From a checkpoint of a small image VQ-VAE: 12400 steps.
Rows from block 2 of the decoder, named by matrix and row number. Rows with one number belong to one channel. Each number is 128 + 24 x the weight over its row's rms, rounded and kept within 0 to 255. All counts start at 0. Numbers have three digits each.
# convs1: first pointwise conv (decoder.decb.0.0.convs.1.weight, 64x64x1x1), inputs 0-63
# convs3: second pointwise conv (decoder.decb.0.0.convs.3.weight, 64x64x1x1, transposed), outputs 0-63
convs1.0:127095095131133145102168126144128127117122077126134110114101091084121127113113132102158111140071104114143114136129163122104110083098139089106108130131101136148168168115104156133129121105081096
convs3.0:135112120130141153138104108109090148145113150114114109122150168113095130141096108134124151089107175102088119108109135137127115122138127173098095096162097146085099157162124153096089105115161117
convs1.1:191152144128145135140090166121106089144134131127129115145135124140075140146146115138121120126096161116085143145104110106194115122127104116090138120134112121153109132182117139152129147130073106
convs3.1:137139149118109097130148101100171119141104124146128076150101103126114137114187122123158152174131127158114139081091099153126088167107133134105155102127126149166146145105109125137143125152116165
convs1.2:147130106168130122131128106151135162087140117112131142160116164108121128128121115105137109135163167153129121095118147157123146142090144117084087124090139166116114101160057144124098101153158114
convs3.2:099111103110141119144126131076124146127103137120130118143151141159131146121080117095113152092155124140086133135140154086090139130156127137170175154076129090110141092107139145133173111149118149
convs1.3:111125108143122148101091145142169113097107149137147091122168112126171134053134165095144106139125168112102127111086140142103116133126123143131131107130146139113141114177134144142112106139071127
convs3.3:105084142154110118152128123148113126069151140103173097109163149116111159140122105144166118114132112151155103133165130151151102094121129103142163116123108157100113130139156103147069155124122157
convs1.4:141147149125120100158057132147133132137146135176130150118113133128112092105136109134153122108149108121117100214127137110122131117121143128132102119149143179106124093117133102136161084119149092
convs3.4:141164121148101109102073089124100091170151131155125129128129103111135133088133142098133144113129147134118184069123148133155122165131141136124126100134106095149110087155101157131149152133158119
convs1.5:122143095168102138125097129105058092137101165134136169155106142092114141112100150110119112116132117117170145087133150127099112108153105120126140153097120158151092151126121086114142135093114146
convs3.5:123153124124146167144144140085142144110139150102156152160144138121110085165102150115110116111169130133100139157129142086109142069144162117105087152155117106131121153114133114158129082092100139
convs1.6:130138053085133128124119107101146145128154115128154129152155100096142096110120065101113109134132149144099116109138107155112109161160146103155143148117116144142113129076112141148102129132083124
convs3.6:106138092106099120144154147097143157149108143148091175171136107178125096139142109132161157135165148126091109102154139152161151116125111123176082111128137131134106158125129142103103125160148131
convs1.7:159122140192094153162105109137128139134113140124139112103136163152124131147132056122133102095148098097094107133123131118121154149120156140141164118138128109148193096125137137180125132124141128
convs3.7:138102113135144120101134122105151175142139109136100132130141141116097086139163158167148123135149099122148067155130123132108135132076121160105110118128102100164166125139123156063122111117157110
convs1.8:166135105132129118153127119116144128120106133143151101139105155187143111117132070101122113119098116112128148153187135146174148130142124130145060102140148114103139123159139070114143137143143142
convs3.8:111141136136110135124129119131121105116171091145112103145132123145142115125174122115133127107144177169168113093101084158140142182107157114087157102121138124122121070127092147105156107146131156
convs1.9:141147171146102124075078160107096125181114129108113108123146162141138140080111102154149121122139127118121132142123113127141140100149148132096126140176132110111114099102099068119136127129087107
convs3.9:083123113128110136151139112172137079162120150114163168140140078108088138151139106138128102148150121090172142112094137131144139146088087142154114109146104116148136125149096087122126107118137152
convs1.10:146136114079108164170125090116093160136108136150114068111133166135148121123118128097147133127103164108094127082180161124158121134103129138074145117143133133107142110131115112135153130123163126
convs3.10:135115113136127075113138140122137129082098122078127139134124103164073108175087115137145106100160118131090119173125151120095145113132092108169142096146122147133135131112147102144129142128105171
convs1.11:115126077149085137105101138157135171138084135150117080120155135105149158208123144159143137117127134129143154094115142121079136133126127106129134138149140144136121114172103150143103155125112138
convs3.11:153132220141119127138139149126092138130181163155138144131137117092174134118101140135115117129123149145149137104111109117135136124126134128085113121085144072133143085155115137130152143135158144
convs1.12:196146145160084094146136135144172163096160140121131106128153133158097138105144168152137138138102109177153155145129141137133151122118131132136120131117134173093166103091152129118136148145145146
convs3.12:105100146107166117105113142125115111142206135074166155145159166138133118093116151149088129131142149082115114132128146123106113092137153145152152117143120108108105133120116119146159164109134099
convs1.13:117115190124100163094066150125138121135099137130157121138127142140153132123153162179141126124149184125153141110106142099139142146121121095160144151136129085106100114146090141139127111161099128
convs3.13:116109110105119111158108128087130156104042130127118155146117160161103075136128119144135149139160146126073144146111140118091111150136137143162106134143124139099099147132125102149106104153100132
convs1.14:154140151184162088118157117150145115128144133109118063148128144146111098138120118136125098091097142138125111185149114127077140128108146157107118096119137170145140093080117128124128145127111126
convs3.14:104134168114107132129137119114137089116066123108125098101116152126123120060128131166145143141157100171139141109089136111149174159109121121140177136125107121150109169139100126149125139161112133
convs1.15:153126172087141117154132120114114108145118118121120106113122175145144116123101083129130108157166131132150144143119180138198126077117118105085155139124139111123094139157108099085120136140132138
convs3.15:132103177124128136097134139190137187081159146121159141125138138100126140123135113141151115170100106131154161131121076161136101129114130139149152122155143150108114110165131105117125173141102118
convs1.16:148124170111155105095124161096100117150192141093142141103127127087155130131137142154121119116134116125096140134131086102113083120150143158134104183119135115142105101110133078089134143139120114
convs3.16:176129141111117141112103102082132131149090099153182144158157104150136106154108164122145177118120116160087110104150118089140119143153142158117111145114100093135130135134090131113100123139130165
convs1.17:123136131162112150141170178128122113133175147115114178122144104139063143119128082148132113106167126118128123132176115109130116152157159129136143158107127114120104097126092134111144094094154102
convs3.17:111141129139119174134182142124109173151157137105119109139117138120146160141146108078124102144113121076178141111065113149104178146112134120136121114134154141159147102143143132125147109156136150
convs1.18:109137127113127115161144109108131112146068127136100139148155163152083134136132096112137142080160134193131157145167166157142101158150165143137127117118146090154132097102121142118121145116116147
convs3.18:142125114104142109134112128129164096075140098139129118104160144151113094055114135111109096108127112166102153147105126149135162085097115130145141129115142138144159181126165124110126110101099115
convs1.19:059160137137152124131118130159106175142107131098109082132107154137169148133171113139111111129108119127170171121126110135122126118111103118118124192125155177137135127140096139113100151141117116
convs3.19:167140150117143121115110119131137096147140087182119130133091147125145155109141121124102184114155162120190130094151123122146141152110142102142144114123132117128071101144084171143114147111146135
convs1.20:107129160106149151175144143107128134108109169139106166136107136113092147153145186088104128136159106112099120141062140098106151114142099097128116089146145129115160116118121136118117097138157131
convs3.20:137132155109102148139089110105116080143128143138124097129112126134155151121127129117120097138129168123177116069137172088131187162120078125153137118120109123141132135143110176106107117160133149
convs1.21:099121120198131132125145086101169106133148106116111137143137164122162140111107075130126120136164158113123156122133130134139184114125080125091114140130128107104131135096121100103146112146078115
convs3.21:157129176123123169128130133164185141172127148128099129135142126113127119084112153115123193130168114116089154172160161111156139129110109095105141126112112128134153166147147125142114108132118118
convs1.22:166123087146119162163118138131135198117120175158132085117109153074131111110166094147131136108160125116119121121109108147127113118135137136157089145140134104102133113125119097096102121121176131
convs3.22:126114092128141110102156131153117141029134164125155154152137118155115107176148138120150114127096103140135130132137103125104167111119135133120155151138159130101140076115128081128139128149123136
convs1.23:121136134128141117152142125130140117141130109139130135175126132118116105126085131145126229110110128135142137127129123125131125099127137139132124112136116110122130102136118155027156069123115140
convs3.23:139108161142123125069122143126094162105101143170085122141109141119071137114120170121135087141131154089172142163140141159138118109114148119118078118130139125145129125090147111125151107114108155
convs1.24:164113156089098128146103116123137173161123143102108107143140148145120101123146149147113149171104120168122131126138139127136092186098125147167146146137171105124096064133148147128102119148125111
convs3.24:157130128110139134146108147121150103121159163149108180152088124155164167168099146124160126087131136144135128132108078128114088121170146130121127131133140099115123096088117110105181158122149134
convs1.25:125110141105154107096108147153129173138177127122128049128132116132148123132128156156118120124112112160141091069108132130115115126111125107100159140136126153116149148141108172088143113118088160
convs3.25:138156134155132137148084100150094109133190133144204164122155086088147155123170138114118132120154134127159135124124146116130124132151138164136133128085109120131158165126109141099158133141123119
convs1.26:172162131159062087127130123157170100134132095097113114152120139118134101124126163137100126121083123124147155133131125101121165111108119168142127083118153161112163140121094100124104156135111120
convs3.26:121166099152109140129101114100134085073150161143100164137118179092135124127155153134126072163154099112108139103105129157140130125107093109141128107110133147136100109154124115138123125127177152
convs1.27:147151105100160149153095136133157137157111134104122087139151094159112099124103096110137118103151143068128133127188126096134149099133113125113122150185113106108115138132135095106126120141096089
convs3.27:112111134100141090141134090134178137143080145139113154080144114124123094134121155138117116136164102077110091122125138141144071105088109107106150133140149109099116125138145081130119107118091130
convs1.28:115124099161089143158113141122178123128111100124121151109117114079082114116121134107170140127135125119104121174095164078189141125136125161138149097103142133118120107152161143109105144136136106
convs3.28:083114070101149087111125139104138131104087093140121106180116113173114103125109121156138132128188128095105122150151132084118139112126115134173128146120113135129099131137151098132100121136105146
convs1.29:148085134154130103138095126137140175130157143097093124129124135151145133149139181128105126091075143099146110101171167134139103129141140144132157155138121165131109144120096160159139140179139109
convs3.29:105117150138134111096108137141149145117151095151134099116117141124130148173179132106130093156089126114135169125136096115146142100081132159154174111106158114099088102146139098153139119154089148
convs1.30:187143077163142137157157131144156141152098075141134131132141134142124122141140114112127122122064165117141137154111077122127159120169137118110137110118161161092142124095098138110110120128140103
convs3.30:134114159126098137157122118125132121145117183106118104128130162092101170102061123152128100122116130125139119133113150100107150159142099133126146165085117089153172142171135152158114143135152118
convs1.31:146156183099142108121177117128174132103131087081114129117127120141145144101166163130134123097128141072125113095132117148116151089150120111174133120133141109105113133124157155105150125108154159
convs3.31:131148142165167121123075143153127104163158141156157176092125124114129120196125140131081139158110148106123168126105149161121147122108147111130106104126102136128160132147121123130149142089152098
convs1.32:083105126084126124143145127090141122141192153172123131097171148111149090143155147135114111131107149141109143148146128134168133130109156106152163094112155089148110117152119124123090085135141132
convs3.32:124133082121151117104129137149100120142116109154133121167193156144094100136109177158108129091126072122092149155161162149144110095119109131156133091145106116125098116129134135116104120110128147
convs1.33:173140122097115128134134141117064152149098130087109139152169115151121183115154102161110122116100137090141170117147121093124124091131096100173138154128152134128117133123116096121142116133103156
convs3.33:148130091126144152113145103120143133132117132147200153120165152080092127161144108110103105141096112127136100115116124076148121161145167147168112124098137092108121131139154141092149136107128156
convs1.34:119086137109144116138117155121109143107153138168148113093125136106117158151151143085151147132143117172122110157151124118139127125170091127157119151135113177111118061120174142130102101126172141
convs3.34:138143094080156088148145130117117095103116136093116102104101125137101103186096121125121089095144117112164127172114096105103131108152124149091110105138149120114111106105123113169103144145102128
convs1.35:120118132118093134171120075145113113138116106121104131133129149141135115124140109085112131102147126218152066129147115099120094103139134142120111137126101106119102129148087119114158085145136122
convs3.35:109119142102140136094157137115134110113114104168160151135211101142104111101112126128131133146125163183125128164111146132116172138113099095180103153144119111132149133132111124118162138105125158
convs1.36:138082121116158097103138146127087192142118135116115132125159129119150122121148141101063116159149116129119144142153142117105146155124136104171159155175133136096123133132098077105119124162127115
convs3.36:118168107117169151110150081117110139120148129119145112105106118124134150171162130114092168100107138120134139088158123113115164124108145150139177150103174115109143094111086151122160152108137103
convs1.37:106102155140183166140169109118134104131159123142104147099106145110122145106099141110118112099092089160149088148174116154139112144124168125145121100148127110096141130135109147142095114184112121
convs3.37:110161132119128064154114114139088121130149127110104171136092155088120152136123154126140121111162098089137129119169141137127103154144121094098151080136156117157171108117151155118101105151133146
convs1.38:156112134135125149155079169119068107120136131135139169126033122142157160143137178109127128129128127136109135148127149139124140095122130156118141121146142136098150125166113087101123133147125126
convs3.38:117130085107150095123105103117162101126075120123130137133107086163088122136093126137144147123164160117074111150143147067119120119120139096152114121112131142163108179113118149143129097122125137
convs1.39:131140148115178132139179126133136071110126153168188170152114099156138108135132097142140136081153114136131137134138150165115140104134117157091142144106106136093149126132138164101143129157124103
convs3.39:160107135114148107136109102153131144105096114135186148136142116154135129182127086135134141135099131145163156163122081076137127133102099150121152122162167124103106107134116148157116107110158092
convs1.40:143077124140079120118168130114136097172127156124146133094148101139122111149146156111138141115115109091167073052129125097149129136119116125107132137147099135110127108108075127122135125135146114
convs3.40:109104178117156128165112147115108169108136171120179123092184097141108133130140149134137152126146171150120113127135119132128147097141121150106125136079174100134177128145104137142099148112129140
convs1.41:147069108094124151101096097149144126109112083132088124114105112112162129135115106154122102131109126098128161100114182154153128136146140107157135135159182126109161133115101107153112149125158148
convs3.41:135139114073140103171135154102122106113154132135157134166106133154133120091142165139130176111143105066104155132158153120103140106164152111129109152100162120119124142116115128163104102168115124
convs1.42:100115111122094121108163100120155135130099103143112117152129127129107166157146154125103120148172083165102116154088140120105147129126178130179124117119158115161132079177131123129118127125151093
convs3.42:083110120164123104110164140122109124116152127080151122134121104135134095091112149128148138128146103171129132168169155137089123084139122173126140086092155115113109163107150093150101129110131136
convs1.43:141131125136132141147191126148119064114125094116118148121170149136099152171113181134112119120180156131144124163081107122113161113127155119102128099132156101142128113149107105090121130130124124
convs3.43:109123096115148097102172122137108112029124116112120138123102144155151109138151124158133128114115100110153152127137112176096152125123161142131126126127157120089099093151119130090129142139105108
convs1.44:125138128111116155105116134134150104136150133110080113112159131106144111081118191109157117141115134127165174136109132111133103112122108074135143136128175169115105128148105159181133112142091137
convs3.44:141110126148104119094102108141158130108147137191134135077149130151114141194154122114110167156090133147152125117108098154120117110063162137135146133115107101116157127154122131106133142122108117
convs1.45:134153114097144127131168157144086098129116159141120147157111138154127140131115161101107140105151112131130098119119117105095093108102116110175149159103138099130095116109150160109084115192102151
convs3.45:141130141128111144142107140119125117125129162169156124070134155090079117144179152145125133165124150127124118127124153135163132129107140121081142119100126139186112186183119128127131156148111133
convs1.46:094139156097149125139201158136139119146091124138150149170104130165140116122122109175143096111126163122127153196124111137146120124118123121140114153101155150094127152109085113101127122110112127
convs3.46:121144118127138137141087124147123083125183114148150112100140098153114142131153119128099157129124202134146123097131143172156117168137151136147123137125126142172100167094102157098137092123142122
convs1.47:144148121130074098178122112118173130104179109138108077136163111134107153140143107118146123138141138127098137125132119150137170147110155159129159093164170134107136142111153171153110149147143122
convs3.47:148104150139132175141117126109119184166122158144120118111092177101115139140120143112141134149127099135085154119145160110137148145137125142137135154082151145135144194158126168131161099137120098
convs1.48:180113124076103099109150139102125146136118153181098103094118123104140164113133112119128140146204143067130124148105099123141107111116112137113115116158137142122120128141155146117088132112148124
convs3.48:135113147094150160108094122127171118136101124148111162157116153141115136098145149147150146137168149090103115155146124099132116103132162094155124152131092095105128160181149120181126129155123097
convs1.49:136133126116063163118120131113160146116153133110101139087141110106132119123101155142104157141169091126095114081135113131045124139127161139090137117160137120115112126139100123136137137149162126
convs3.49:139122137098120144164139125134153161117122139086172169117124158119108148086095139151133152139167137125110109143140157118154100100130136172106124152091151154167089158173154147157116109122108145
convs1.50:086160159089129100098149145149101123177108095109142089121144114192124134123126166149146108130111142162109114143159152128123126147137115118172140149108118115153120094165120105132132113167101105
convs3.50:091118105116163129154117134129136142059151137116158173118106126144115113131118182110137132107104084142134139141162089138136133079122092154145119125143110132075105135143121144165096135127137093
convs1.51:146096159126118111104147149118117074139126108115123164120118120116116141166123146145164125152135157172138092121128129129098174169090122110101140151139143092166125148150127144119178176109095141
convs3.51:152144167130095141133096156165147157157144129109171148124085127095120108144113115149078133156139158103152161078129141107159144149108096114144131143140106093135119137140147111156172128160151123
convs1.52:132127119109189133125112155161092118091122138136178131089164140127086098150098132088115138089090130147128113142095108100134123145149136161151144143142127119133149123139178160124121175112137146
convs3.52:110117164120120159130122136152108135151145115128168108076154101130129151130112134106133136147138100056161123127126126112121096152175132159153119124121104137117175150133110130160057110110118106
convs1.53:109108097148078090167178115088128112124139078111141165162095112091146142137113125118176115109125133113105131153102136138177124121150097113087124126141144151089146123104141114110140126141122134
convs3.53:088125124125124140156116124086134090216107090123131136156151130161102107085123100139107148098165129079144104122105159096121129112127134138145119120115103095147127100113147138112133108108115117
convs1.54:133145117061121115125149098117179123155133129154116126136086096123103100157134110122077109140166143140153098105152174138106109142147087121104161127102127122114091110136097135130146136123162154
convs3.54:132156141153120145118127111164153074152099140110150141136096117159150127152089149103092172122132161142092106162170132119128143108147125107102094110119148137084128105109125167174102143147137119
convs1.55:130173098164134142102115109125158126142102131106138166121094179112092139071091094118156146122141120143115159110143139103126170150126096155138111160108155120111149124135137126107105131100108177
convs3.55:170150133126129122132103147105161145133119083142136092143104159125134146132160113147124156162122104143179095110103118156149161132076112086119146144152129114102150141121093103104157088163107124
convs1.56:128129053081093093172133075104146136122124140134106128127136108086129132124098133126091118147128130107102150116154080147118135147130114144141164115135157112104145090107147140173135124142155116
convs3.56:105099174137070124118114132156196116164149125148126096135111133129154162137125115156153105135110126138136109106114128147163115166097131099111146115130090093150159144093144110097129156153153131
convs1.57:174146133077153121149104096108125140155158127142156099140130144137096132164128077166140134149102152138143117179107089079133103116081097113106131124115120097127108125125134103160126154129112133
convs3.57:120150177146107152161117126139095101134165116147110114079111113071155131095136154110113118135103129130159129103170121096145156115085144138115131131084114139105146079137093166120135123114114141
convs1.58:117114112114087138190127144146160129162125137152122131112126127164073110088091137145131089134108148108120120114157062126105119103128142113115108114148127111148159105187152143146112113146138138
convs3.58:149144132116126169121117117126088110180145124110119124151112129119142155066098116112126120106160172100118153074146128103124118185125097126133137118100109104147150105105112155094159150148101138
convs1.59:119138132125154099127142105115111126125196088095143177104119125123106120109116149157157141129119110145106154099165119164118171147127105123161166131146123126144166093100102122140159147141079144
convs3.59:125106139103171149146164143154115164099150111125162168176160118117116113164140134152169109146156121145143133172148116175106162104156153099135110127138168161143106116148120104122138135131105148
convs1.60:104144147084092101146121149124161129119141157165165105135155119106090106081111117116128126128120173120078136120144122100134111124112140164115147138101128084173089124138125113103150149131102083
convs3.60:118140168095123089129129146136128142119169174122224099104132147093077112137110146147155140161136105129095113158129124107128115090086127125132133103125151123121106134138131128148125152145129135
convs1.61:141084133156103184120116131161140152136128142110172152156112108118115107162128075155139134118104122130096132146100093146158139121090121141141151130113084170109076151135140157122122131123165114
convs3.61:154152134128128156120129115185137098158139137136119141125114144153104116110156150127118099095182103103115123123065099098149107157114149172110115138100107088122126129134161117088163100107131142
convs1.62:130110149111125095165155165120153113081140121145155163141122144148155138126139130126166120091109155132108151159132114145144119115162121155118092120105148159088136050140130116123151108109177128
convs3.62:125135147124134128125123123174131088150159130172119093096142145067153147103144109118113193127101135138184161117147099150134113138088136121112148151133095112136150152099121157100130149124109131
convs1.63:141143154152107154100136114133093144167126158136109124103181100124129137104158135107078127154145156147123126134130134079109104138127123179120173153111175148107136142159140132160149165158147134
convs3.63:138104120129146136127096112083152095141103100111111090164089169136113144096106147113164136156108102088147114147102163161137177124143151152129118136127115148142082130160133123172105115123151112